config.yaml
model: "contrastive audio-text model"
dataset: "simulated sounds of rotating machines with and without faults"
train_examples: 39062
time_shift_ms: 50
n_mels: 64
hop_length: 320
input: "log_mel"
spec_augment: false
win_length: 512
tokenizer: "word"
vocab_size: 51
loss: "sigmoid"
embed_dim: 128
encoder_arch: "convmixer"
encoder_norm: "batchnorm"
encoder_activation: "celu"
encoder_patch_size: 4
encoder_depths: [8]
encoder_kernel_size: 9
encoder_widths: [192]
text_encoder_causal: true
text_encoder_width: 256
text_encoder_layers: 6
text_encoder_norm: "layernorm"
text_encoder_norm_position: "pre"
text_encoder_activation: "gelu"
text_encoder_mlp_ratio: 4
text_encoder_head_dim: 32
text_encoder_fused_qkv: true
text_encoder_bias: "none"
text_encoder_qk_norm: false
text_encoder_layer_scale_init: 0.01
text_encoder_parallel_block: false
text_encoder_inner_norm: false
text_encoder_drop_path: 0.05
text_encoder_positions: "rope"
init: "torch_default"
residual_init: "none"
optimizer: "soap"
beta2: 0.95
lr: 0.0021
beta1: 0.95
shampoo_beta: 0.95
eps: 1e-08
precondition_frequency: 50
max_precond_dim: 1024
one_sided: false
adamw_lr_other_params: 0.0015
l1_shrink: 0.03
ema_decay: 0.999
steps: 7300
batch_size: 256
epochs: 47.8
lr_schedule: "cosine"
final_lr_fraction: 0.05
warmup_steps: 210
weight_decay: 0.3
adamw_weight_decay_other_params: 0.01
Rows from block 2 of the audio encoder of a small contrastive audio-text model, named by matrix and row number. Each number is 50 + 12 x the weight over its row's rms, rounded and kept within 0 to 99. All counts start at 0.
After each channel's rows are labels from the 100 clips, of 14848, where the channel reaches its highest value: "strongest on" is what is common among them; "peak in band" is the frequency band that holds the peak. Only what is clearly more common there than usual is listed. The data: simulated sounds of rotating machines with and without faults. In brackets: how many of the 100.
# pw: pointwise conv (encoder.blocks.2.pw.weight, 192x192x1x1), inputs 96-191

pw.174:51 48 56 77 65 51 66 49 58 53 47 48 59 50 48 49 55 52 52 52 63 52 57 64 50 51 46 68 47 52 57 47 61 51 48 44 23 54 42 52 48 00 31 53 49 52 68 49 47 40 47 52 50 40 53 47 50 48 30 51 51 47 23 43 52 50 53 54 58 41 55 52 27 45 55 42 87 39 50 46 32 46 49 42 47 60 50 56 48 50 60 53 51 52 43 50
strongest on: thin (high-pass) (97); turbine (37)
peak in band: 0 to 250 Hz (83)

pw.102:46 50 54 51 50 51 50 49 37 52 52 50 46 43 60 50 46 70 46 50 98 50 50 03 48 68 63 50 42 50 50 54 54 54 99 48 65 50 50 46 31 50 53 48 51 52 50 49 50 59 51 65 52 63 50 50 48 50 29 50 50 57 48 51 55 50 45 41 49 50 51 49 50 52 99 48 49 51 50 50 48 51 38 50 48 49 58 48 49 49 36 45 49 51 52 50
strongest on: quiet level (80); conveyor (29)
peak in band: 1000 to 2000 Hz (100)

pw.125:35 57 45 50 50 43 50 51 52 65 59 49 49 49 49 50 47 49 49 50 19 51 53 50 50 54 51 50 50 50 50 47 47 49 94 48 26 51 50 63 38 43 48 49 50 51 50 49 51 50 46 49 49 48 49 51 35 48 31 50 51 50 50 42 50 49 49 48 51 50 50 40 47 50 51 28 50 50 49 50 55 50 53 50 50 44 38 52 28 50 47 53 48 50 49 49
strongest on: conveyor (88); speed: slow (88)
peak in band: 1000 to 2000 Hz (76)

pw.108:50 50 49 50 50 50 48 51 56 53 51 48 51 50 51 50 49 51 51 50 99 51 51 51 51 53 50 55 49 50 50 51 83 52 49 49 50 52 50 50 56 52 51 49 52 67 50 49 48 50 60 46 44 50 52 46 26 50 51 56 51 46 51 50 51 49 47 55 50 49 52 62 50 47 22 51 49 39 43 53 50 51 45 46 53 46 51 61 50 51 51 81 50 49 44 50
strongest on: conveyor (100); speed: slow (100)
peak in band: 2000 to 4000 Hz (79)

pw.61:70 49 49 00 50 51 45 69 53 41 50 39 52 42 39 71 93 61 55 50 53 53 51 49 50 47 49 47 49 53 59 49 48 45 48 46 47 48 48 49 53 52 51 84 47 44 53 49 46 42 51 53 66 50 51 38 53 49 53 52 50 51 39 50 53 48 49 37 41 44 47 48 45 43 58 52 55 51 51 59 48 45 51 54 71 50 51 49 47 61 48 51 47 52 50 59
strongest on: speeding up (76); turbine (62)
peak in band: 500 to 1000 Hz (70)

pw.97:48 99 50 38 49 50 44 68 45 43 49 48 53 41 50 52 41 39 44 45 49 60 47 51 45 43 45 48 50 49 32 99 52 53 49 47 52 51 50 52 43 51 54 50 49 42 56 43 51 49 54 53 50 51 54 48 39 40 50 51 59 51 58 53 50 75 46 68 52 42 50 50 53 50 51 52 48 47 48 50 49 51 51 43 30 64 45 50 50 50 49 48 49 46 48 35
strongest on: reverberation (80); text has "reverberant" (80); text has "room" (79); turbine (42)
peak in band: 0 to 250 Hz (67)

pw.160:61 54 50 50 68 53 64 00 35 53 49 49 09 43 53 51 49 51 76 51 52 49 50 59 52 49 51 51 49 43 34 32 50 49 50 58 49 49 46 50 47 38 50 62 51 46 49 49 51 48 50 50 55 51 21 48 51 43 35 51 49 38 48 49 51 37 48 49 51 50 49 52 49 57 51 50 51 50 49 40 50 52 50 49 52 49 46 49 48 49 48 52 48 52 48 50
strongest on: speeding up (67); compressor (64)
peak in band: 500 to 1000 Hz (52); 250 to 500 Hz (41)

pw.140:50 51 51 48 49 51 48 50 50 51 49 51 49 50 49 50 50 50 50 50 51 50 50 50 52 49 50 50 48 50 51 50 49 57 00 51 78 50 50 53 50 80 50 49 50 50 50 50 51 51 49 83 50 51 50 48 51 50 45 50 50 50 50 51 51 50 52 50 50 51 51 48 50 50 23 50 50 50 50 50 43 50 51 48 49 48 51 49 99 51 49 33 50 50 50 47
strongest on: piston engine (39)
peak in band: 1000 to 2000 Hz (81)

pw.134:46 46 46 53 48 37 49 51 44 47 38 57 51 48 50 53 73 40 55 52 49 48 61 50 49 49 51 48 45 67 44 48 56 51 54 51 49 41 44 42 42 42 24 15 51 46 15 65 41 54 50 50 56 26 47 55 59 54 47 26 17 55 50 54 28 38 48 51 46 48 51 49 49 54 50 52 57 53 16 54 50 27 50 42 50 52 49 52 38 55 52 49 49 67 49 50
strongest on: gearbox (68); grinding (41); muffled (low-pass) (33)
peak in band: 1000 to 2000 Hz (63)

pw.81:52 51 51 50 48 49 46 50 53 50 51 51 54 51 50 49 51 41 49 46 36 58 44 53 59 51 50 53 58 50 51 49 52 54 16 50 47 54 51 56 50 54 51 49 68 49 50 63 49 51 55 73 74 55 50 48 49 56 51 56 62 49 53 51 49 50 52 48 60 50 40 47 50 51 50 52 50 51 49 50 66 50 50 51 47 50 58 46 99 52 49 25 51 49 50 42
strongest on: gearbox (61); electric motor (30)
peak in band: 1000 to 2000 Hz (91)

pw.112:31 58 49 48 54 59 48 49 17 44 45 51 59 43 50 52 48 49 51 50 49 50 46 58 49 50 50 48 49 50 50 50 56 49 39 41 50 52 47 44 45 50 48 50 52 50 56 57 47 46 22 48 51 50 51 99 52 50 51 51 51 54 49 48 45 50 51 50 61 50 51 49 49 64 50 19 51 47 52 51 64 60 47 48 49 54 47 33 37 50 50 33 50 48 45 50
strongest on: speed: slow (77); piston engine (71)
peak in band: 500 to 1000 Hz (70)

pw.95:26 32 46 47 52 49 48 49 66 50 40 52 70 41 69 52 53 29 49 50 41 53 43 87 33 48 50 40 47 35 30 49 52 50 41 39 53 65 52 29 34 54 49 53 55 59 45 45 50 50 48 50 51 50 49 39 68 46 95 52 47 52 55 48 49 69 55 54 27 54 51 18 43 53 52 48 47 52 44 50 54 50 56 52 37 65 58 89 56 50 43 45 51 46 51 48
strongest on: piston engine (50); electric motor (34)
peak in band: 500 to 1000 Hz (60)

pw.182:50 48 52 25 50 50 50 37 52 52 51 49 43 40 49 50 51 37 28 49 46 47 49 48 49 50 54 49 41 51 44 53 79 59 99 50 32 54 28 45 48 00 55 51 49 46 53 59 57 49 45 53 29 52 54 59 47 52 56 49 31 46 51 50 54 42 52 50 58 42 49 46 53 57 51 69 47 50 49 50 42 50 58 44 41 66 18 62 47 48 48 46 55 43 49 51
strongest on: speed: medium (79); text has "speed" (79); compressor (54); machine: piston engine (30)
peak in band: 2000 to 4000 Hz (53)

pw.136:54 56 57 43 50 65 50 49 40 51 49 51 63 47 48 49 50 51 48 51 60 66 51 43 55 20 49 51 57 49 47 39 44 48 49 46 54 50 55 61 43 29 43 48 50 48 52 52 34 47 23 56 55 51 50 49 53 51 53 49 48 65 50 50 50 51 49 35 87 50 48 42 53 51 50 44 52 49 51 49 99 51 36 51 46 49 64 32 32 49 49 01 53 49 39 49
strongest on: speed: slow (85); compressor (44); piston engine (32)
peak in band: 0 to 250 Hz (38)

pw.88:33 48 46 48 45 54 41 35 49 50 52 52 48 49 49 49 49 48 41 50 49 54 52 53 47 50 48 49 50 67 62 50 54 51 46 49 45 52 29 44 59 50 47 51 47 74 42 51 49 82 49 50 57 51 57 49 50 64 55 52 39 47 44 54 49 56 52 58 50 48 48 48 50 33 50 43 50 52 51 39 51 52 51 52 55 56 52 51 47 49 53 50 48 50 53 51
strongest on: speeding up (78); turbine (43)
peak in band: 250 to 500 Hz (45)

pw.91:57 80 49 42 53 35 00 54 48 49 51 46 49 35 52 60 57 50 46 49 50 55 56 50 48 56 52 48 52 13 40 53 47 50 53 48 51 52 39 53 47 51 49 51 32 38 51 53 50 52 50 42 58 50 45 81 50 49 51 60 49 45 51 50 53 36 56 51 51 50 51 50 45 49 50 50 65 35 40 50 51 22 53 26 47 51 49 49 49 52 59 54 42 87 48 52
strongest on: speed: slow (79); piston engine (68)
peak in band: 500 to 1000 Hz (64)

pw.5:45 48 52 61 50 49 50 54 55 47 48 51 59 49 42 32 50 50 67 55 48 56 48 51 51 66 50 48 49 50 50 49 43 37 51 50 48 46 00 47 52 51 39 48 44 51 49 50 51 53 56 53 48 52 56 48 43 47 52 49 48 48 48 50 50 51 49 47 35 37 48 50 47 52 50 82 50 52 41 56 59 49 35 49 50 74 49 37 48 58 52 50 52 51 49 50
strongest on: text has "speed" (81); speed: medium (80); compressor (59)
peak in band: 500 to 1000 Hz (33)

pw.158:53 45 60 54 59 43 52 42 53 68 61 39 53 45 52 48 52 88 56 38 55 51 43 54 47 40 57 52 39 46 76 34 52 43 47 49 26 41 40 41 59 53 47 99 56 53 52 65 53 49 53 50 57 38 41 28 54 37 69 54 53 74 50 69 80 51 49 60 70 61 64 68 51 59 47 50 57 59 52 53 47 46 51 58 54 63 54 50 48 49 51 58 45 51 44 54
strongest on: compressor (87); speed: slow (75)
peak in band: 250 to 500 Hz (66)

pw.131:52 41 51 51 49 45 50 46 54 48 50 50 69 51 52 47 50 45 49 52 56 53 48 48 56 35 49 44 49 50 49 46 50 46 46 51 51 56 73 50 49 48 53 51 51 48 50 49 50 52 61 54 50 50 49 44 49 50 48 46 51 99 49 50 49 42 50 48 99 51 51 49 50 54 47 67 69 50 51 60 64 22 24 51 50 49 50 57 50 49 98 51 62 54 49 49
strongest on: compressor (99); speed: slow (73)
peak in band: 250 to 500 Hz (76)

pw.65:67 49 37 42 51 49 51 99 29 49 55 45 48 50 48 50 50 54 21 50 50 50 52 50 54 45 51 35 50 41 64 22 52 51 51 48 51 50 50 46 55 52 49 50 55 40 50 45 50 54 50 51 51 50 25 31 53 46 50 36 44 48 52 54 50 85 44 62 51 50 50 51 44 49 49 52 52 34 49 58 49 48 51 43 55 49 50 47 50 54 49 43 48 59 50 50
strongest on: speed: medium (65); compressor (36); gearbox (30)
peak in band: 250 to 500 Hz (49)

pw.176:42 61 46 00 49 53 47 50 49 51 53 50 50 51 50 50 79 51 70 50 48 47 57 59 42 53 50 52 59 39 52 51 45 49 52 50 44 46 52 53 52 49 51 50 52 52 51 68 48 54 51 49 50 49 59 50 51 35 48 45 49 32 52 49 52 49 47 48 49 51 51 61 49 48 40 51 51 50 50 61 50 50 50 37 80 47 49 50 51 99 49 52 48 68 52 49
strongest on: gearbox (100); slowing down (68)
peak in band: 1000 to 2000 Hz (76)

pw.124:49 43 50 55 49 39 51 41 51 49 46 50 36 51 44 51 43 49 52 51 50 52 57 99 49 48 53 47 49 49 60 42 48 56 53 46 53 49 11 50 47 40 52 24 56 50 52 35 54 31 41 52 50 45 41 50 31 51 48 48 48 50 50 52 33 50 58 45 49 52 44 65 52 46 45 51 49 52 42 53 48 50 49 51 50 50 52 58 46 50 47 48 53 54 47 25
strongest on: conveyor (88); text has "speed" (71); speed: medium (70)
peak in band: 2000 to 4000 Hz (69)

pw.137:45 47 50 41 67 43 56 00 50 47 49 50 49 43 27 76 48 43 38 49 49 50 40 50 59 50 39 50 66 49 54 45 51 38 47 49 50 50 43 59 10 50 50 53 47 49 49 47 47 76 51 50 00 50 48 51 51 49 51 50 50 54 49 51 49 52 49 50 72 51 50 44 49 50 51 49 45 95 48 53 50 51 31 33 50 44 49 45 50 49 50 52 53 47 49 49
strongest on: slowing down (85); compressor (38)
peak in band: 250 to 500 Hz (44)

pw.42:40 50 45 50 49 47 50 49 50 65 50 51 52 51 53 48 50 48 45 52 49 50 40 49 51 50 50 61 46 40 55 52 58 99 62 51 55 49 50 95 49 99 51 49 50 47 50 46 47 42 47 51 42 98 55 50 50 49 53 54 47 51 49 51 50 47 53 49 52 68 51 50 43 55 75 50 49 49 50 50 50 52 51 50 67 52 52 52 70 62 50 50 54 51 46 51
strongest on: quiet level (64); turbine (45); thin (high-pass) (31)
peak in band: 0 to 250 Hz (99)

pw.144:50 51 48 51 52 50 49 51 50 46 54 47 53 51 55 49 30 51 49 50 57 93 37 36 94 50 38 52 48 50 45 56 50 49 51 49 47 54 51 50 49 58 50 48 50 38 54 60 50 50 52 50 52 50 54 50 50 50 43 60 49 49 49 51 51 63 58 54 49 50 50 47 51 51 50 46 33 49 49 51 61 00 45 51 62 52 11 50 44 68 52 17 51 50 50 51
strongest on: speeding up (60); gearbox (54)
peak in band: 500 to 1000 Hz (37); 0 to 250 Hz (34)

pw.122:48 45 52 45 52 51 48 50 27 46 53 46 52 47 38 50 50 62 57 43 24 51 47 82 49 58 50 54 51 53 49 51 46 51 73 40 44 50 45 49 62 49 51 52 53 49 42 51 50 50 99 47 48 50 50 65 51 50 49 51 51 52 46 51 49 50 48 40 51 49 52 53 49 51 48 47 60 51 50 52 99 68 25 50 50 51 50 41 42 43 57 51 51 50 52 51
strongest on: conveyor (70)
peak in band: 1000 to 2000 Hz (50)

pw.13:56 47 51 44 51 48 50 60 56 50 60 50 50 56 50 39 50 38 48 51 49 50 43 50 75 50 50 50 51 51 51 12 49 50 50 50 50 50 50 39 32 51 50 35 40 85 49 56 53 51 56 49 53 50 66 49 50 39 49 57 51 48 33 49 48 43 50 57 57 49 50 46 50 50 47 47 55 87 58 46 53 50 48 48 48 45 38 50 49 40 46 50 56 47 49 53
strongest on: gearbox (56)
peak in band: 0 to 250 Hz (39)

pw.118:64 51 50 50 52 57 55 52 49 49 52 48 52 53 50 50 50 53 45 51 61 48 50 39 51 44 47 50 58 44 40 50 54 50 31 51 49 48 48 50 51 51 50 50 49 51 49 50 49 46 51 48 00 50 37 72 50 50 30 50 50 50 50 51 51 51 50 45 68 49 51 39 47 50 51 51 53 45 59 50 49 43 53 50 49 53 49 58 50 49 50 69 51 50 52 50
strongest on: piston engine (89); speed: slow (83)
peak in band: 500 to 1000 Hz (86)

pw.1:46 44 51 59 50 51 43 52 58 49 49 51 49 79 43 93 53 90 53 55 54 57 54 51 75 49 49 50 51 43 50 51 79 40 51 39 46 39 49 49 52 42 50 53 45 53 51 42 45 48 43 53 47 50 50 41 51 52 21 49 32 32 50 54 50 50 52 49 76 51 66 50 48 49 50 48 46 49 47 11 56 49 28 49 49 51 29 50 16 55 42 50 50 58 49 50
strongest on: state: faulty (98); rattle (96); turbine (30); gearbox (30)
peak in band: 1000 to 2000 Hz (56); 500 to 1000 Hz (40)

pw.191:50 52 48 45 47 48 50 50 51 57 52 50 61 29 40 32 67 35 40 52 51 50 53 52 47 53 47 49 44 49 53 63 50 51 50 46 50 50 49 50 52 47 50 56 65 27 20 55 50 51 48 42 49 50 99 52 51 38 52 73 49 50 64 40 68 51 50 53 49 51 48 50 49 50 48 48 49 45 52 49 47 45 50 50 37 51 49 41 50 51 91 49 65 59 47 51
strongest on: gearbox (60)
peak in band: 0 to 250 Hz (60); 500 to 1000 Hz (35)

pw.150:48 50 50 46 51 50 49 62 45 49 67 52 45 48 50 47 49 43 51 50 50 49 45 50 48 49 53 50 53 46 61 52 51 53 50 33 52 60 49 50 53 40 52 51 52 53 50 37 50 51 49 47 00 47 47 52 50 55 50 56 48 30 51 49 50 50 51 50 51 50 54 52 53 51 55 53 49 51 47 50 50 41 50 50 38 49 55 50 50 49 51 49 50 50 34 42
strongest on: piston engine (83); speed: slow (76)
peak in band: 500 to 1000 Hz (89)

pw.148:99 38 48 87 50 61 46 54 41 52 53 53 39 66 49 83 53 40 51 42 53 64 50 56 48 51 49 61 56 49 46 42 54 49 50 24 51 49 54 51 41 49 50 66 48 45 55 88 51 68 50 47 41 51 49 52 51 54 48 51 68 55 59 51 41 54 42 49 00 48 50 49 48 29 54 35 73 50 54 48 51 64 53 58 51 49 46 47 49 76 68 49 51 51 60 84
strongest on: speed: fast (60); gearbox (45); thin (high-pass) (39); imbalance (39)
peak in band: 0 to 250 Hz (62)

pw.75:26 47 50 49 35 52 59 57 58 50 61 48 03 42 50 47 59 53 77 53 50 50 48 48 44 52 11 41 49 41 37 51 31 48 49 43 47 45 40 41 40 51 49 46 53 46 50 47 50 48 52 50 49 49 42 48 49 48 49 52 53 53 44 57 49 48 50 50 29 50 51 52 50 47 51 48 48 52 52 51 45 00 49 58 48 56 03 19 50 52 64 44 49 54 49 51
strongest on: text has "speed" (84); speed: medium (83); gearbox (55); imbalance (45)
peak in band: 0 to 250 Hz (67); 500 to 1000 Hz (31)

pw.6:68 49 62 46 49 49 51 50 22 49 32 57 49 99 50 56 51 77 52 48 50 51 43 52 80 49 43 51 61 66 39 99 50 51 50 58 50 49 50 50 54 40 51 47 53 39 48 53 55 49 55 48 52 50 41 52 50 47 54 51 58 49 50 58 49 32 57 78 57 50 51 50 52 51 50 47 51 47 45 42 50 51 53 40 52 48 48 48 48 48 92 51 49 51 50 50
strongest on: reverberation (91); text has "room" (91); text has "reverberant" (91); turbine (40)
peak in band: 0 to 250 Hz (56)

pw.53:44 57 44 49 47 39 55 62 47 59 57 49 48 47 50 51 48 51 49 00 59 51 38 52 44 50 49 60 60 45 50 75 34 38 48 39 61 50 51 51 46 48 49 51 54 49 50 41 50 36 49 50 51 49 53 51 52 48 52 51 47 49 52 50 52 33 39 49 50 46 50 49 50 51 55 52 51 50 65 46 50 54 51 53 50 51 40 49 49 50 50 48 55 37 42 71
strongest on: state: faulty (89); rattle (76)
peak in band: 1000 to 2000 Hz (42); 500 to 1000 Hz (37)

pw.114:50 39 53 49 50 40 46 52 50 49 54 45 50 62 47 33 52 57 48 46 50 35 64 48 90 51 46 33 39 54 51 60 51 48 51 48 49 54 49 51 65 43 49 71 54 45 53 15 50 51 50 47 51 50 45 83 34 45 77 48 50 47 48 53 50 47 48 46 64 51 62 54 48 69 99 50 59 54 50 50 45 50 49 41 87 23 51 48 51 65 88 42 44 57 51 42
strongest on: speed: slow (79); piston engine (74)
peak in band: 500 to 1000 Hz (76)

pw.76:40 59 50 50 51 49 45 52 50 51 53 50 50 40 92 48 58 50 50 52 50 47 51 52 50 52 52 48 50 49 46 54 46 56 57 48 51 39 00 50 36 44 52 51 46 50 50 51 48 50 49 51 46 53 52 49 51 57 42 49 48 54 55 49 52 46 50 45 51 49 50 46 50 43 99 96 51 47 51 41 52 48 50 41 35 96 23 22 60 51 51 69 49 42 49 59
strongest on: text has "speed" (69); speed: medium (68); compressor (55)
peak in band: 250 to 500 Hz (36)

pw.4:52 53 56 55 14 51 50 45 51 50 48 60 22 51 50 46 45 49 46 19 53 52 56 50 59 53 59 51 50 55 50 51 78 46 47 38 49 52 50 51 49 46 56 53 49 51 57 50 50 49 45 52 53 49 48 52 52 49 49 49 49 46 50 52 50 47 45 55 62 51 50 61 50 78 50 64 15 61 55 57 51 53 68 48 64 45 52 51 56 38 52 52 51 44 52 48
strongest on: speed: slow (60); piston engine (51)
peak in band: 1000 to 2000 Hz (51)

pw.7:49 93 49 15 49 50 50 53 48 51 51 49 49 53 45 48 49 53 60 50 51 52 53 56 49 54 53 50 62 51 64 43 47 52 49 56 50 41 48 54 44 99 49 63 50 49 50 56 88 47 87 53 50 49 50 59 46 44 49 48 49 58 50 51 44 48 58 50 47 51 51 58 50 48 50 35 49 29 50 63 35 55 55 49 17 51 48 48 43 82 46 50 51 49 46 45
strongest on: gearbox (75); speeding up (65)
peak in band: 500 to 1000 Hz (75)

pw.190:42 64 47 52 52 52 50 52 51 52 61 44 99 49 45 53 48 50 52 44 49 52 57 48 50 45 53 81 53 49 48 94 50 52 58 42 53 56 48 56 47 51 50 48 40 51 49 16 50 51 52 46 53 51 45 50 49 49 54 52 24 93 48 51 52 50 30 50 78 44 47 49 62 38 47 53 51 29 48 49 52 81 79 49 42 53 50 49 51 54 49 45 47 46 77 49
strongest on: thin (high-pass) (100); gearbox (62)
peak in band: 0 to 250 Hz (100)

pw.189:73 56 64 48 48 52 41 49 49 49 57 51 51 52 50 51 49 46 51 47 52 53 46 51 66 79 50 51 75 49 50 43 28 50 80 35 52 48 65 37 55 48 48 52 51 52 50 50 33 55 38 44 50 31 49 73 50 48 52 51 49 50 50 45 56 55 51 56 45 53 50 44 50 34 99 50 49 67 53 52 51 60 49 54 50 49 47 43 47 52 78 49 50 51 50 51
strongest on: speed: slow (68); piston engine (34)
peak in band: 500 to 1000 Hz (36); 0 to 250 Hz (35)

pw.109:50 04 45 30 55 52 51 22 44 39 62 51 50 51 47 53 69 50 56 62 52 11 75 49 46 52 46 41 44 49 39 34 51 47 51 48 50 47 51 51 50 45 19 53 62 46 44 27 46 59 50 51 54 49 62 39 43 45 51 45 27 45 47 58 50 47 40 49 43 55 44 43 48 49 28 50 66 45 51 40 51 50 50 32 46 50 42 44 54 65 45 52 46 55 47 46
strongest on: thin (high-pass) (61); gearbox (31)
peak in band: 0 to 250 Hz (75)

pw.17:50 49 52 53 49 55 49 48 50 50 50 48 49 49 44 54 52 56 47 23 51 50 49 41 49 40 00 49 99 49 47 49 46 52 50 50 49 50 56 48 49 39 49 51 50 46 49 53 49 56 50 49 50 51 46 62 49 61 50 50 48 51 50 51 59 50 48 41 60 33 49 49 50 48 51 55 39 99 54 35 50 51 49 49 46 50 51 48 50 48 53 50 50 57 51 51
strongest on: speed: fast (60); piston engine (52)
peak in band: 250 to 500 Hz (49); 0 to 250 Hz (31)

pw.72:50 58 53 48 49 50 50 85 52 47 53 50 51 46 50 60 50 42 43 51 50 53 48 49 51 46 36 49 49 62 50 58 50 50 50 52 52 49 44 49 50 45 49 52 51 75 49 51 47 00 49 49 49 50 46 52 49 50 50 50 49 49 49 00 41 82 50 51 48 50 50 51 48 49 50 48 50 50 51 53 60 46 50 50 51 56 50 50 54 53 50 50 52 50 50 52
strongest on: slowing down (99); gearbox (62)
peak in band: 500 to 1000 Hz (40); 250 to 500 Hz (30)

pw.99:79 60 29 70 45 48 46 52 52 49 50 17 59 48 49 59 51 46 48 51 49 51 47 51 51 45 49 63 51 44 52 46 48 51 45 47 51 50 49 49 41 69 50 48 52 57 49 55 50 49 46 51 49 50 70 49 39 39 46 62 47 45 50 44 45 51 50 49 51 49 50 58 50 49 53 48 49 12 47 51 50 53 48 58 43 51 46 51 42 50 53 39 50 45 45 69
strongest on: thin (high-pass) (41)
peak in band: 0 to 250 Hz (71)

pw.46:50 51 52 50 37 50 51 63 51 38 52 50 49 48 63 48 53 49 49 48 51 49 52 51 51 52 51 50 52 83 48 49 46 45 61 43 54 52 61 48 45 53 50 49 50 86 46 49 50 49 50 49 49 58 46 48 50 50 52 49 45 49 52 62 50 49 49 51 50 61 50 51 49 50 53 51 43 49 50 55 54 47 50 47 99 46 45 49 51 58 49 51 49 51 47 48
strongest on: speeding up (66); turbine (46)
peak in band: 1000 to 2000 Hz (59); 500 to 1000 Hz (33)

pw.64:54 51 49 31 44 54 45 46 61 42 37 68 31 25 43 38 48 44 52 47 52 37 50 46 49 39 12 29 51 50 52 51 50 49 50 50 28 50 46 50 48 50 49 49 63 49 70 51 44 60 50 47 49 99 67 42 49 51 45 50 48 55 55 50 50 39 50 32 53 52 43 50 39 50 54 55 46 50 48 50 54 51 49 52 51 83 54 50 62 51 99 51 56 47 52 64
strongest on: speed: slow (93); compressor (53); imbalance (48)
peak in band: 0 to 250 Hz (99)

pw.41:50 50 50 47 46 50 54 49 49 50 50 47 31 50 52 52 45 50 49 48 50 46 23 51 37 47 47 50 51 52 34 51 50 50 50 50 48 50 53 51 53 49 50 52 52 48 49 52 51 32 48 48 26 49 57 49 49 51 54 53 49 51 53 21 49 43 51 50 50 47 50 50 49 51 56 49 49 72 50 50 50 50 49 32 49 51 43 50 52 50 50 48 53 39 54 51
strongest on: speeding up (100); gearbox (33)
peak in band: 500 to 1000 Hz (32)

pw.34:75 54 49 53 27 73 68 53 63 52 45 49 58 51 51 32 49 51 41 35 46 40 60 50 46 66 61 73 43 53 53 54 51 50 50 51 53 76 53 58 35 47 50 60 48 75 59 53 46 47 51 46 54 49 54 52 51 45 59 47 49 51 44 53 49 49 46 50 49 91 50 52 52 51 45 52 53 55 67 99 50 48 50 50 42 51 51 52 49 52 44 50 48 44 51 47
strongest on: thin (high-pass) (100); gearbox (43)
peak in band: 0 to 250 Hz (100)